A small contrastive audio-text model, trained from scratch.
Model: 8.84M parameters, waveform 16khz input, encoder layers 8.
Data: trained on Morse code for random letters and digits, with fading, noise and interfering tones, 69.8 epochs.
Rows from expert 4 of block 5 of the audio encoder, named by matrix and row number. Rows with one number belong to one neuron. Each number is 128 + 24 x the weight over its row's rms, rounded and kept within 0 to 255. All counts start at 0. Numbers have three digits each. After the name is the row's rms in percent of the matrix's.
# up: expert up (encoder.blocks.5.mlp.up, 32x80x160), inputs 0-159
# down: expert down (encoder.blocks.5.mlp.down, 32x160x80, transposed), outputs 0-159
up.19 107:135137118152130136113130086119111126144123155165110075077121134106118192137125076105120084131101130087138111098144113145159117122108116120124151092149140139178118127128130146106156134150093135144156153116131154127111143107128091155120133147095148098120153121201154152188139100123150124113161170177173138136175163150151123078132143133172102103123127099114093120171115121131144116143115115128104149092125103143108135157159165116125120135098141144115156127118151140114127141143102150
down.19 104:155116135110121171102067136140143125150093148163159169138144135132126107102106162088137130132127115142076104166123156147113155090148118121160098125092118105074152116126129071109139099103134164085131117110134099120105132135137165089118115113134125145131174133156121112155138163111092093104143103155113138126140142112131147123138100137119178132102087148162129122138144112092145111094123168123108117110107148120131178126168116170139154110144085159086123106129165089123117148148136132
up.20 077:158110129139102105122130135112157094120144127163137128116153167090188122080066117133107090137156113148081154135093153147081151123112142131108109131124105098156134112143120112111155128124095135104179134115123179100129111164097129100112111076112125128115132106095098117137161122118117102143111089164091141112129113157110152150150142105114120114111101112135115101141112105116100124121094118099102107117147102141095149142083109086183140089098134129136154103154114164134110137140142082
down.20 076:164133148116160127106161113106123084097107151133148109174098118133104145111131140123140171116117152121084106086092077127132089127144140135117154103134158096125118134101125145081120152110099103149129114150160110140134120099053139106099090162138133112155103129159118162115127107121104129110107143112167141152090165106141112148086102148131133162099170098117141123160113130149126126125110098129145115110130210110088134120132156073133117133137095128128116153143101094119124111101126123
up.21 121:128098150124089121125145136114138135142142146136134140149100132140103138119140129140180186130129104147109167107107107112078121118125143110089124135150061161114121108100080110116124093131114112107130133160135102115154092128142110078105140130127134132107102117134116141090143100139109139127162082131108113091121149153122123123147194157123151155169189167143174125113119150110136146143098113097122115134109082127092109095132132116120127084129126106111122112086062097166094116115133132
down.21 118:136140153142176117128141143134135143146118138143111140101106112125109133136111113155097151112151130101142101108098144162125160095144128186113092157125154097137112129136124155168114152104168138157079092106119125136139149145130089143131130143126118142120149188150153160173104132079127079105124155103112153145148130152175130107094095111131093132064138131079099122106093121130114110146104127133122132171155158118127129139132141124100169188121145147145096178149145169143139131141141097
up.22 102:126112114127165136153124126119141128117111116124159136127122168126115143123128153152119165140165094129056166117133133146071153118117147148103111159162140144113143114096108115133108104115136113134121116118127137121103103128072145151097122101173138136093105094139102144100130124137128121135163102191123137098086096147079135126154182122096155147118173121131182121120147115107129113164108106108075122150112096133127126104130127124113104112114168136073101101123077103165169114119119136
down.22 103:144124155150130115136121152163142141104135171139096154119104095140103131095085100120143108094129188116131128103116146122116150138154126155112135132114153088144089147170135124127136119101156144124105109130117118156102131146152102116133105122163132166160181115126105098144113115126119137104113138095156138126162110122176123155089087104154122126120113147060104066088156103128126129126087094105151157105132109095151147133127152105104149153045142143152101144149122130123103153110133117
up.23 079:151124113154124124113153097153139136165114140115118104061125090093085177124168123105114112138130149100104091137128107135118181142102090116122129134125106105116103142110166116145131122132125132186125161139119178122102111116124110102147122092130109111122121133139125134200117122101123122164132117153137140119157153176168102132123133151142124129128133130163162138180094079098165137115191164140112107106133159136146141141158113103117127097074152120113145163160128112104144126119113145
down.23 080:167115128076146138136110131125131112133146117205188169142152149107099120075096111121136112146123149111114168149128127127113138087108135089106130119117151114109123115130129127148149145147090128090129167134104172121129100115132106125142114129130116105142122116132115132125120111141154140148121137128111105156140146143092157189135136113055161122115084143139099154075125167142157170109132125105138137145127070125098122174128145090131128102102133106107093119130138139144063134104107131
up.24 075:123118162116128079163116072111156126124122129106106138168120086109094144126179152104110114126162128093123113099114112163103144101157104142094138122127105169088127138132123112113103148161135093121107164120132152146123135100093084160127124088131105124132164129131116103116176125113159079119117112146097150126160164150096158102149133181174131132132122126127093137136086115118095147110153144112105116156102116107146072107166165105126125119137114113109151100106093100134160142118105141
down.24 072:081099130159109164182130165139145094154114126117137141136179159133161143144125112127115148155143122108109154168102098141159157132186107101080140139106119126138172131092132136117158158151152144139122132107092089114079139094159124103139140140087141109135165130104121133122110151107117124110105162146126137133103081144119167097116116086112120107118075108119084169115148129108136152144153138128146155150082114128111154137124110109131127152130159104121109138125104088163105124144095177
up.25 070:164142113131092138093118153138114135135106137170121155098145114049102131104103132089142153138124130151095130112123098129105116095151090046105127146120115124132131106126145122117136136150082098090158124133131164151144107102133106121100148125138130131138070116148177152124100069148157100118148131152108108120143120145139110095147133145133162157133135183152120116142124130125143125089077109144105073098089100138101126103094137167159122130139137107121141126129132091136140135149162148
down.25 077:156158122094114180147141105122092129119138130175129147087101154113172145077114106173112114124132104111145122131111150112156167127121129156126098129157166126089161119131112113145096149099149113112157131121115149164114113101093129133164153135160123202136181182099109109158145134096179120102130157140118128125109123130136146084108139140122115120156130115108150107128088135078096114116127115116098172117125105136127105105132099128137115071093121112152158109143125110114169143133109139
up.26 145:131112105148132124108155112118101120164125126142065065123118081127124159169174145142102094110124144109138083115143082097172133114128118136145139115151140128134088171129115171144118118166123173150131130110114099147104156125126079113098140116123112127157127105128106116139131136136142107131162125160178149127165168135148102091150159140176140145160132119106104155157098131130128108185104120136136148110144128119154119111146144091072116114110135138143140141115151125064094097133124140
down.26 139:131113176105118154153123145138166124129096138145153160124172155116145102070108122056131138132144118152083144160149163162119144151151148092153126089081137141085165113139123084144145149129116120104137137141172140135135139150134136123125126136145129080107136118145131148164159132124132092132115114164097142144127133110117140144087094112129118105100096123153128130130118150113121122049156152151112131122105152161121167134159123177126145132129116130135150090133153109168143197140131133
up.27 082:136104098131114112131113128089162112132125157150116159108090186122146169122143106120085123138140121184108136135120098150100147135121137095139151114125124118141121164135135102108122087103153110152109135103156120170105132126150133124098107135103160153147160064126130126127130116139115072093139124120118134125121131080129167136149129116141134085113107115138139095125103126149149141139145070132151044108137097089101145121128141139133164103121134118130119096078084174175124122094144106
down.27 077:106112103119141135093143094138134102111105137151130129108123095080137074098064132109149122108130161106118121121119122157128128077134152126130153107139102131179117150123130167128133139145081135145120117142153109132154135130139136104085116144149124128121158142164074129116123165105123141094127046151137147141089103132070131117137113059117146126109136110123139150110170135139105119131152113092132133108069125114113181138133140130161101102111112118145131097151112146068125137153120125
up.28 088:097127152135140131104116176130118100081137140147135123097137123105116118114108128143147139173128111131174149154113119089102135162133124089134106128151096158148122154132179129085170113110142158139148090137105168163136139125156123116157110097086156072127137139136069125132144121108112132125133136122176095113120092118114155145117166180128125142132115188160088127112165150127106153129143095088113135121131123080100151121130075135142136120086134113132123124137167167092115161124120124
down.28 085:126149105127116128165158130111150188115100069129117063084128089135152133146105165128139092084148077105120079123147104121141124141145146160084111138134090100138124094132107120177139155167114123122141114132115131156138144137107115073131135148118136123083125147135144102166108149150090095116087146121127172128115113126141096103137101119157130123092125098114135143137130101152125137109108109085148121111089145137061139118137104123137114109133135107132147124097128144117107106148071142
up.29 149:133172131147159147163113117139145169111103112148124127079112140112115108108152111117177111169151150154141126136117125137101146128126131123144099127132109173099117100142155117117159134117155091150163161112132130085166149116135159129177134105126123099099117152131168148180133141124086143147143150173089114091161155118121083108098120149161193151132151143151101158149108129125138137112170178131128144102151151126151144168183132128116141110137158129143106150131146165141167144111146135
down.29 134:090110104110118096136097140081132094132126162152159153189117139145153129098079134146120120087103091130132098091120146098134129159140130104101152150108112106130139154127159138178169118177121170112108124092098140180096149155131109125109148158097124153153166129159078135118148157132140096139130118134155177153142114129127136122115138082122146104119079139158120101110116111105150160146097125102135087142105129125123108113110147127104150136142106102099109108077113128126093150117110139
up.30 073:109164138109121172133100106162140138159112157117136151113114135087124103160150139130110100127188127125118095143133133160140126108122100107150161150130122118113144095123161093121132085114148136114127106095132170093141133102114149121149120144142116144097066128104106133110141127108126181152101137119165135110134116167181154171131098142124139131140094117130111136096167105109119115127117067079128113116106074128119122111120077093119152099103161130074136114130145107118147121155120069
down.30 080:128126130119132131132096133120103127071121124114135100134105163099119155139134123100159081146150166102150123168123103130149141108111135092118147086142069204150130134124127122108165167194128141108137143114090118082101137144092147139116156113128118136142119101116107135115149095092145141118143137154170103170148133174104145143117150133141134132134106121130162105102128107163149129152167102103130139132136151102102137150062145109148116155148175133135137121146098139138084137178135120
up.31 117:149148145166158125097153081112121131155115104135063103078200124123160132140141154158122121130119127125115065091103116140126090123134093135151113075129140151110099120128105142162092137115112130114138128140123116123123098095147131132132113126117125144108119150141135130145137102121114133136116138109129121138133134157124119136139223111144116170136155099137091150142156092129171129136131177138119161119117145153188108146101119067115136078150111116166136149147136129097129105123138153
down.31 113:131127126109116136137118145146135098126083164179126152149161155135097133110085101103086135103118163130120150153159131128146173094117122122136142120117127119082186112143089112129161119139102112131134112133153127134136134140139074124127128176127148142107187136155116149157113136102115117149105116168130126176130148186197113131109057097135133096137107151109116111144127137116135124108152130134098130160114114131085147123166147184142122156146123120130124091089159138149140169142130129
up.32 085:143161113168146153091131118127119121122149135137136126136153114127092151200154157114154116126123120097105077083085036148136110126132123116128101128117095177118102132129106129136124094124123103124177153172113120132136136121166144121111120154108103106122123124147121147134158095130106111098165126155129126115149116173128123106147208108150091126114166124142142132114150133078117128138146156077105144122113156144130138111113122077103108095141093125101129124116113127127134094112105150
down.32 084:147110118142086154123108140130115129152157128120150090130134163096120136134101131091144112121130131130144170153133204165101128099153139108162167132131122119143148159103114144119152156132085081127163139130171117114133136145157113155093112164168145142131154123138153142107111168107164145144122109134105125178167149105133153146134115129115110086102101125132095095155149146156152094106122140134180104147143128144091108138157098177105142144149171134169102144119133156142112160168136163
up.33 091:144104122100090144128127123135108127103140158125154126148146163113137096140149080125134125155152186138114186116123132128147200137108121112140121127091113120120119152139115112099197113103142076104137120142149170116165124087120125126133126092139066119104138107090133109141121156098161149123076093137093123160155149143113137116158112143158148119178161164138187128154137139136118122139140107128127110120158117104114160150103107145142107123152187113150155147132117120144131145146112130
down.33 090:142140128138133127070146138099131058113149127145121160075112113088154113152123109131172159107111105132191084081133149123138099118127111084120123118129135145095096136143129133145143139162115170124108080094115146122148122088159146131115158141097129162160136161115160141147111098145138103126155128108145141102095126170134105132115181171099118117101117115136121149112126096113108136119091140112172120141122142112143139123145170098137087109094152090149164129118111107136132094117128092
up.34 127:087100080157103135087127114125087073131142122133123117140192086187134139141098160135137132088094126111153120100139115134165110124133112154126118138112132147135120143116111171138115151142103156114137114133107162140104126140106103101110134110146130162132113150161138119113137158118099100094130090098153159147139123155110104093139175067145136100146115130132140153114151131144120153165088121098154155124155150162145127127093101113092135113173108125172151120123139111063144127092108131
down.34 123:148181134149130113172118105143158127113142136150120154108121131078106071177158101102110114131126147154109168130148120146115166079094134124112124095152147115156120116110118106154101098136103105152111145118157111114141159079156131133122134142124135102146122083114173165150137124129156124184109138128093129132120165130156137164114100146147100145128131125115119086135116131108108123109188119163111148112093143143123124113173163163193145165157135110101125141108129133163102166135133123
up.35 068:136120116090113145117112118156142122105096174137130141133160117146102129150146110137124133118165162110124146151071148085087125085130154071128101070187123117135132113107117099100128117099141161107098080159190112109102118125156116131112087157144118092123148134151085096133138090133139120172083135140149124117129150130124159145166142162144131142161127137128163133099134139111090104107122100124138130130111114118135096135150125128113124099169073122137117123097120122107092103143082134
down.35 079:188142110110126096120135147094110131117119094125099128116163142098126100131134158107107129150125120102137103131093158147105154141126101129167197121107125067153178130158126166146148089172130129142150129134123108090132107117111164097128129122101140131129128139166108194146124151081145135121144086066114109118139099096144081098142103130138127116133083126126121136130124121122079094101100123130141170170089111108131113137134113119117104137135090106160149168118127116145128129107158126
up.36 112:106115145078168159138166124092121118104127109129193127174162150166147145137133125148142140135125086144130144133112143099122147135145135114135130155178125101167116131130124116114154082134124122123116121152102140137158073141144134111126122164151164159092139116098142093138133135162123111125132115094079096129110112140132151161121120120108162140161180204096134141090143148136111084119170094082146110140107115097087145096157085127137125118149114120122093140115122112160133130132109125
down.36 108:149139142120140091147162160152121116131122119089077071090096101177147097131125131136118130082119162120151159114135128177122099093145126155132127128110131149092109135123126160138116175103115146145133140140142121141141150083082138094120126111098140154121145146094093164107115098128151146101103114094133101121111160093121108116102137102135126125080141120133098090117077075155132137146078108170094141112145101144136135136112182097101117164117144135164133149158143137117103128122108132
up.37 105:117123113124099154120148162109125112085130131124132198187145128150118122125111119113137144129115129117124180140129117139091174115138125130109153150126096111148089142118110128119120112139081107127133121140155128119145067137138104119118105139063131138087084078098153147103131117136146125110145101105104129126126148159149132120146132102090145130136153161100157139086110156135162128157133098107159103141088083104104114118100125134168111123137085126070106106102110084171085123156121132
down.37 098:160124128107120117132146126164108158126128168088102097089095089157087141157107084123143101078143105138107131129110141174145120122151103143102156135125174124126113087116126096117106121152134138142141110073161119104139173108108108134114131102138110133118113117153157173115138138124130131101158132127159167122164101133167113093139135092142115107130122073099116152138088088152136127154075119200086106130113120121124107120175162132139121149141118134145093148138107119152123121150101150
up.38 070:140091152163121091140129089142165082082128134145136148108139210105145137094154137114134143136133122152123110149118103135135124106101152074119101133118156112123159108137141130085134120120083100090119104161145152134114114105115152108134102130062069132136103104087121129139119133161099158113096167123155089108116150137120107143145122159101139100158107156127133126108128124105133153107144153146068127099079139116107133108139109139133170117126099156143134114169152110124144148147116098
down.38 071:124197084113155180136130151098115153179127154137115102158063176144135120167122129117124150170136147146146127101091101150150135157152160163129148111126130136151134110113079138105155122118152125167124157128152110095150092107130092153164132143146109184161115174109139110110108096124121165173122128149141174147116144111129113121099124136118071127120117109124143141180136128120122119124148126117132133108095115125108120117153070123130154129154105143161141150144147113129116161145110133